Rows from block 5 of the image encoder of a small contrastive image-text model, named by matrix and row number. Rows with one number within an expert belong to one neuron, the router's apart. Each number is 128 + 32 x the weight over its row's rms, rounded and kept within 0 to 255. All counts start at 0. Numbers have three digits each. After the name is the row's rms in percent of the matrix's.
Before each expert's rows are labels from the 100 images, of 14848, where the router gives the expert most weight on average: "strongest on" is what is common among them. Only what is clearly more common there than usual is listed. The data: made-up waving flags. In brackets: how many of the 100.
# router: router (encoder.blocks.5.mlp.router.weight, 32x96), inputs 0-95
# up: expert up (encoder.blocks.5.mlp.up, 32x96x96), inputs 0-95
# down: expert down (encoder.blocks.5.mlp.down, 32x96x96, transposed), outputs 0-95

# expert 12
strongest on: orange (61); yellow (59); many stripes (37)
router.12 117:159158148175142145061168124187131108142103075148079112176173107125107160125113093179139123145174170201106115163153076121169090137090092086136122146109144107078174089158106113138151147159067111087140155141089163117107108088153134139126136164075095110161077095152133159132100183141175166117
up.0 092:108113135097123162183014110115121181143081097137117174153169107155149125103116134112179130137167125170101034092111145138152130138152059149072104140110115131132131096154172098084129112128166167084107131169156167124148111104104103114135106109188144132117145146117140094159211161113172130110
down.0 096:115099114122110105159140140146150086142138084158118144120065135169113134126076141202111206136112131214167105182102096126131098133088130125146150136135150177138154144121068134066123012126113106122088136109144152148149128107118145118152138159161089082125113071151105156102138181144188114105
up.1 098:141139069130078140119113148210132099148160112135165143146116156150030164163071118174115155193171110126112145154120074095108165153161121122151133131157089069085157082173123116114105126181133152149119120141096200111073101168119182146143107147139125087161079146126111126117128154188135132117
down.1 095:160130117100174148080123124159079084110150093164151128184205129154169176188094181172146102119098102179117116131081150139077174168087130095101118139137101078114198105117181119136138117101097111117090150141162122121086166160128156121077150074135132116110078109125095155149171091160157102101
up.2 097:127102168147120161083119161086112165084101155143165117151107087125090079137167121128103136171154086083096077133185180084084137107154110167100152116115149086142192128111154135172051098156126117059135070117135133160125117192099100171142150085165140102114211156128129114174120119141134139130
down.2 091:162104117128195132078151138155081124149096174158152137166153121125058152123093183064143137167148122067117116086109187123143138133173133186128073150138143171144063144144171151136138100124156130130120156105142080135107134037135089136109098090102116140166161158132091111117105098062154178118

# expert 24
strongest on: grey (64); yellow (54); many stripes (45)
router.24 108:163098107054131122198148124081082119126142118089173088126109168104138127171099200119092129150125125092111104142143117143093159158145138098113084140170100084180089187151148120156105133114128167129177171073106115117134162093126065152137132111194104100099148154170083073179162085141107101120
up.0 089:132186153141093091136130166094146150149130163110112161104063156094139099138118119124211150142160063141118038061148102105152154124132139153188083096105118106181134140150154152109090113122090116183207084098080147114109160083126099128134124148138118110100164191114148139179150123098112143131
down.0 093:159135137123124118108173102106151113100122184155108113092182169181174174135122092200161142065128125130082123135121096162076140122103148155100130173108159186163120147069125126107128094171047151155159147123116121110092138103130131129103093131142104064130109115155132057120142171133090138223
up.1 102:109129088103131138095149127138102182164137086090155117119127136043110114139109162130067135130108094180139104127126082124092130145115158138147174126168097082100121092140160152126136155118171160176184176100065075113171136110136147090170114148178124129116159115156105092133196046185119112068
down.1 107:076114156103191177130142176106100139092149091142150191138148134113140122141150162158166120077165125144178103071107124119119150161061145132133132206159139182134076192170136176070098099141110092152145143076151078129087135119157097098089158130106145076133114136119161151075107137153140095101
up.2 102:112157137179160134160140139155122106129146176104156134114123146173142142125097114101128119117078179143128164046157112195105090172092163145129102183121143149118074151106059095077117106130128109131123163181166119125179109130146191137229156077172106142129182117107117096094134112180135127136
down.2 094:087078076138130117146155060137141159184123140105061077173063086164151125114088182176152147180129143098134135222125133151146155099130107175099116133149138165113142162165120142107107150111107125112066158118101128185166147105109115101151142151171110082159156111169146107113110125145054123152

# expert 22
strongest on: black (83)
router.22 100:053150162105144162101154166119110116119155115161085083173097107074067089117161048100162161133111085148168145097091101107164105156130201118159107108110107120074125152107124146205132078166089128127122128148122083138072162173178124168093099130152078095109138153128154165121139130112135119115
up.0 090:105123144108164192057122134174085166113163087128052103148135121158114139198151081151135131150135070105136100141131135062138080150138108139130156100118159104160124109135166125142107134106102112085165108114157147067098085143112164145186130101120075180189190176133143125146104149116177088093
down.0 109:136094148146073185101104102167110202077136064201147136155128131107135111092162109098134167157156113093136159117110138129124118136155111144134137137063109090165135177150092198156144197159101084137157188170157118158094111077154080117136098113084097078135122117087087146097131118132169120107
up.1 101:102102120136083094139176176153166117140118132173170139092104087100175125117171068140194111118137168206048132108091114136152173112183148104142123091188172191132109094138112171152150114107127148125130158161079145148128112091102132148099164117140176112201087101116126133159108142161136140170
down.1 107:119118096079120179156171103103102187137131149105148126191115107125132166101148102122159155090083142141080210145108145114153137120128087091097129068095145036120131163140131179117098150114175080107120200146114141164141113122131130118126082161180152114104178118176087113128160144135187186140
up.2 103:083100114102178170160119101091176097105115076103183134086139151152197156079150117112157130126190096155137097170144107139173122091097160193073161132132082164116112155161157162087142129119135204150124107139128140126148105083188161132115207113110127125169109147151129094149140156159097124083
down.2 107:150092154147163064133195094166128082107146149161108058088107134190122137095167138154133119136151119099215072138110126128147121089115082084162112150116147109115101148139148122116145129105129107168114138100150208212109130129108087096135131066098091141115140126085115063118084119120082084126

# expert 30
strongest on: blue (100); plain field (76)
router.30 116:168116161107087135081143183088141112123103087187107153085091130094149111078153055146155130116113135139159114144167098133145178084129145121144094104130147128112152161155117201108096139075072169155187112139123137165154159150125094176140189098173119185078084158108115151129147092195152122122
up.0 098:152095152159120068080143133186144147058091106155155091138111139089130147132181112208160131094134153120138160118111184127143144142083147149152100118111127177134113145117181132132129097099095097095124107085182118176148140071150113145109161186069150190109139101142110162080035149133112144142
down.0 101:105080136150162120132054118116104123089101123148140133150125082132162087142137142141115103224150155142146131090142045116181089142165099133159115093126168178071099124122096122167157142187119142072120119119182087135124150118144116067143144030066129102146116143103130148116096164103128097142
up.1 099:111132080104153128113102155129159103147171234131122044089167145141118139131155114089144045133085153096112153110143086129161181128092189119112141142092115153060138125063100122109177131088135151126134172143146085134090152117109075146101135129080139091112163103162134137153182142139130124081
down.1 083:130150172111101063130117116160141153124131101130150151126142134136149136150121170051117173139165158159118103120214138131112173118131139226146088147153119116067122118093114117152063127085128126093102212184143176091158157161149109117175176110160090143084125127140112159121086147096165163107
up.2 096:148159147136111078131130147111126132075084123153162133130190113104092140109164121144154079120108187092171188138104156145119068157095189126140135110121073163142108173072095073119146168170089128125162098077178128115097121102105065123125138157114147132199145129190117112162139125136047122101
down.2 086:092095167114116156112085146150104129197057125133099116170113139139172156109139144158151169158110139153132118159060123123102140128132139103118103112189124084144118083117118072164117080133150105113115106091171107183187112096194173100134152078033104114107070108084096112152116125105144080109

# expert 20
strongest on: white (99)
router.20 092:087162149107082092177117078111132140117153127153081115127081148131163126109142131166188136100132085099142075104102165126196057172148164166119097070119172098147141117099075152138126133142087129168090150159134135146091069083079157107073165097097161118125130132109110152169193164131158133082
up.0 100:064141089185134123089119123112163055152140134165120126157156141150127159093078115152173179139156109176075116076118113132107080084086096121051170078124148149150158116115131158120147110093142139117069119166150172206144114079076130108080140153106072108154150111128087152121116152149121099155
down.0 103:125167117156112158109150087117142147100108093113144089164136154145167180103150164135169116104241102189143070123123101111121160087124169125083127131105162089144131068110068115073164113111079135139130164183154186114113121122112084119123196101165071132126096134142112133136148109153098092180
up.1 104:142144211073132058122133131104161135141112129166100154128081140136183124095140101168155147132184136070158131118141165038147117182119091096182149149121087149097148089075069177164138140135084090087161161146126181122125145139101161077109102152114121102155124115149130147166144121162138184133
down.1 107:071176203112125147195081078104150088114154116136148094152136174131117122145182104132160152133173116130093073167094130090186112161132121147042117155120116122154136078139087110143151135124144126088140117161165141169111133070088143157123164127104127088136110150176132105176132097107101063196
up.2 101:133080142134188156127121168098076121167087122108092126095127171118156176202174180171189137091071060163095117146140071130148106077090115178122084151130122106090170114127126076099102101172143112136138141136077136104127117150169136131146157140124150081102149146122133128110078053118120081120
down.2 093:168174119111131169147114156108112163063051183161143143164108142118079128113137099135121173178116082150123133108169149148140136113160171102099132136145127113151145159094132151130132112109141137183135137116176196100138067143138059115181149133157153166129067196102145172148113162163186196111

# expert 1
strongest on: green (88)
router.1 089:164116138105174152148086096170081154096099138085122175149178116069085181128127149118111155103131109139110104119173107079154077129111188142118192082119086153163135112114172166162138166146142184102146167153137125154122154098168136137136086097126163154179185113119104070101120179096198104111
up.0 101:127100158149095212064123187145117139179141152131139096128141170115129156151179094144128137110123153139126117064109063124162071166133115152093176142095139113121154140147117159060074149186134090121160160115152098201105160083113156185088131159107144140169108148162100139109139167140118066114
down.0 104:115113134120176096113153117113184080113109163120176073097173140146124143114176120155077155141205143159134079115150136126140108144134173137105184182124156095143117174073137099153147140083158090077115164168145135105133085101074148149154056145140146173157113097152126105122139085163174140208
up.1 106:126093108114110125121154188092113142047113077133164103196135140135105123069077108174168083147116162157099209056158127116138103128193160113118137131099195094173073061130123186115151123090181166128096118124153108105146138139148157099129128130120150133115097144131132101178089112136123121137
down.1 096:140126097141113166148191081130143099117128155175035088113124139067196170132142112131131142058133139057179149130140163105116156133147191145144192155094128146165180181168134129123177128142103095083147165136101114109131129100070152132191103105101075126119095111122131144108153134142156136099
up.2 102:090149083133109142154152186121116149127137208146105124067124191150159127167123133179159133073102169065134165089141116086116088142130147139115138129117167122164135139141129154090122169097100156092138172113178159106106160098097115105143063183053090127143109141154075109055163121102143121170
down.2 105:108182145163083183102127075101213110111061152140099092121158135082118125091145141096136097133129190113103132131112127053128152140167088109179168171112144089142154116189121101076141116145143138080144085071148095114140128148141150167124186099188134163175130167165090124104115136118138091120

# expert 2
strongest on: brown (92); pink (46)
router.2 109:068139143109121160192132072102145145125187149127140113184171117109129075135164176121115130165147112089094130080107145102149161076075107187143181127144155072123115144064053128128123187186173113137087156161154097139147095150110135118179113108167139143151166149114119113166154092159154157104
up.0 087:180092181116110095149120197129164113094107141126093067127139117155202138138186145141126144212111136109140153150086155139110112158176179132180131111154079162117176099091177142119156156160141174132152206138094121116132129157082095112127072137083112139153150125120089073147141112097151168152
down.0 104:125092167135136098143080115141114129115104129155107155164148133113153050086140106108156167158110153073058136061149170193087057159118120129099123078102119120120168116181141156127132153141145113148108157105102147085090079118115103124082179146158098087150113165181075158077125169150121137187
up.1 103:099145109044124102171134132097100095145139166115127112196175168137175093117140149108099131091104090097200074115078095162129121078107102129125146165150169070198098111126071173126113108107141122173117125100151148075118154156219137128100136132156111113099132100130157105109141119158075100151
down.1 095:142097146116179106152132070044140179150139134127146137113128141148150139130077129137078114095149084143135056123130160115181084152074074060131121179202104112124066075114146128121116078165136123094103167095174129132154135129144195090130136135078152166127113184160110105136102137142126156101
up.2 110:102133109093093172085114165157125137107169111124066118132212105111127101091152115136111141114092048118144083121121123123163165113104143159144188122152151086168122156062146211140130121097086172096139098148146130140093128187157110080149102104170095195102079084137170136117135164140094108120
down.2 098:141092127082176199064147107122071164168158131105134140112185131079117130117165120183035089138075100122107074160115154103121082152114066099136186131125112082115134159174136122126120164079123099119085162113078116133098096143120160145160142114096093120109138117123091113097089064124108121125

# expert 10
strongest on: black (97); plain field (65); corner square (25)
router.10 079:068169191091118181092083122154126150093080148130178117155079104078099078100182147171129163129131138102184114168167134080111132166153128175172137146124157205159088139141152144175125125160100175088090116112128119148133079090146141130100123099147125147173138108117166096119066143154104098088
up.0 099:068140142106153141153142096018121111097185057077179169140144155120108095157124077152195111107154118147136173122160119145115110126120097103096122122080139147107122109141149115104122127191095132159097169168118092155169108134154152056230120151118120099140134141120135175108131135099157136127
down.0 091:097168060117074096104120126108123154072142102167123126176131129086084094081153167119077164091129146135068156145119104116164084147099119092122162098174157162159135129145133166128120137116114124102112078108125049113169123120158093093188163142161179137059088090183095143155131083174120135111
up.1 098:130077113156134152109131089137196141142134161139162194106071102139120100125106116152127028102102134167152178136120159107108112119128080167142059133079133081060158121097161129161163155099150152094147119093190144144121172155142113108171172111101153128145163125068160129184150085132098149110
down.1 089:158137088119110119133097109106126094109104061124153162104085149115072125169093179098160139125114132069134156132074158130187143161097090080085136127116138172074131120167158099163102118085136130168147162095171160103135157158142074095123128162068075062098127115118150143132101211089141164161
up.2 092:214122141157161124073063206143157106135172130140183104104163112120152102151126150105101135127114086100080122119136112151176129211090145148118140123118204141131132148108175176121166099117114157090179177183062121148152206123120129139125146116150119110155135134110127180171140119114160129108
down.2 099:097130165149096106107120163200180129105165131103117149107102058171145072154159158164094166121108110077115142120083173158119095115092094060101132174156110078091148116160131127106105158162093153123096152099169109097135116100130107118077088110153157120085177132138127101103164172047185116122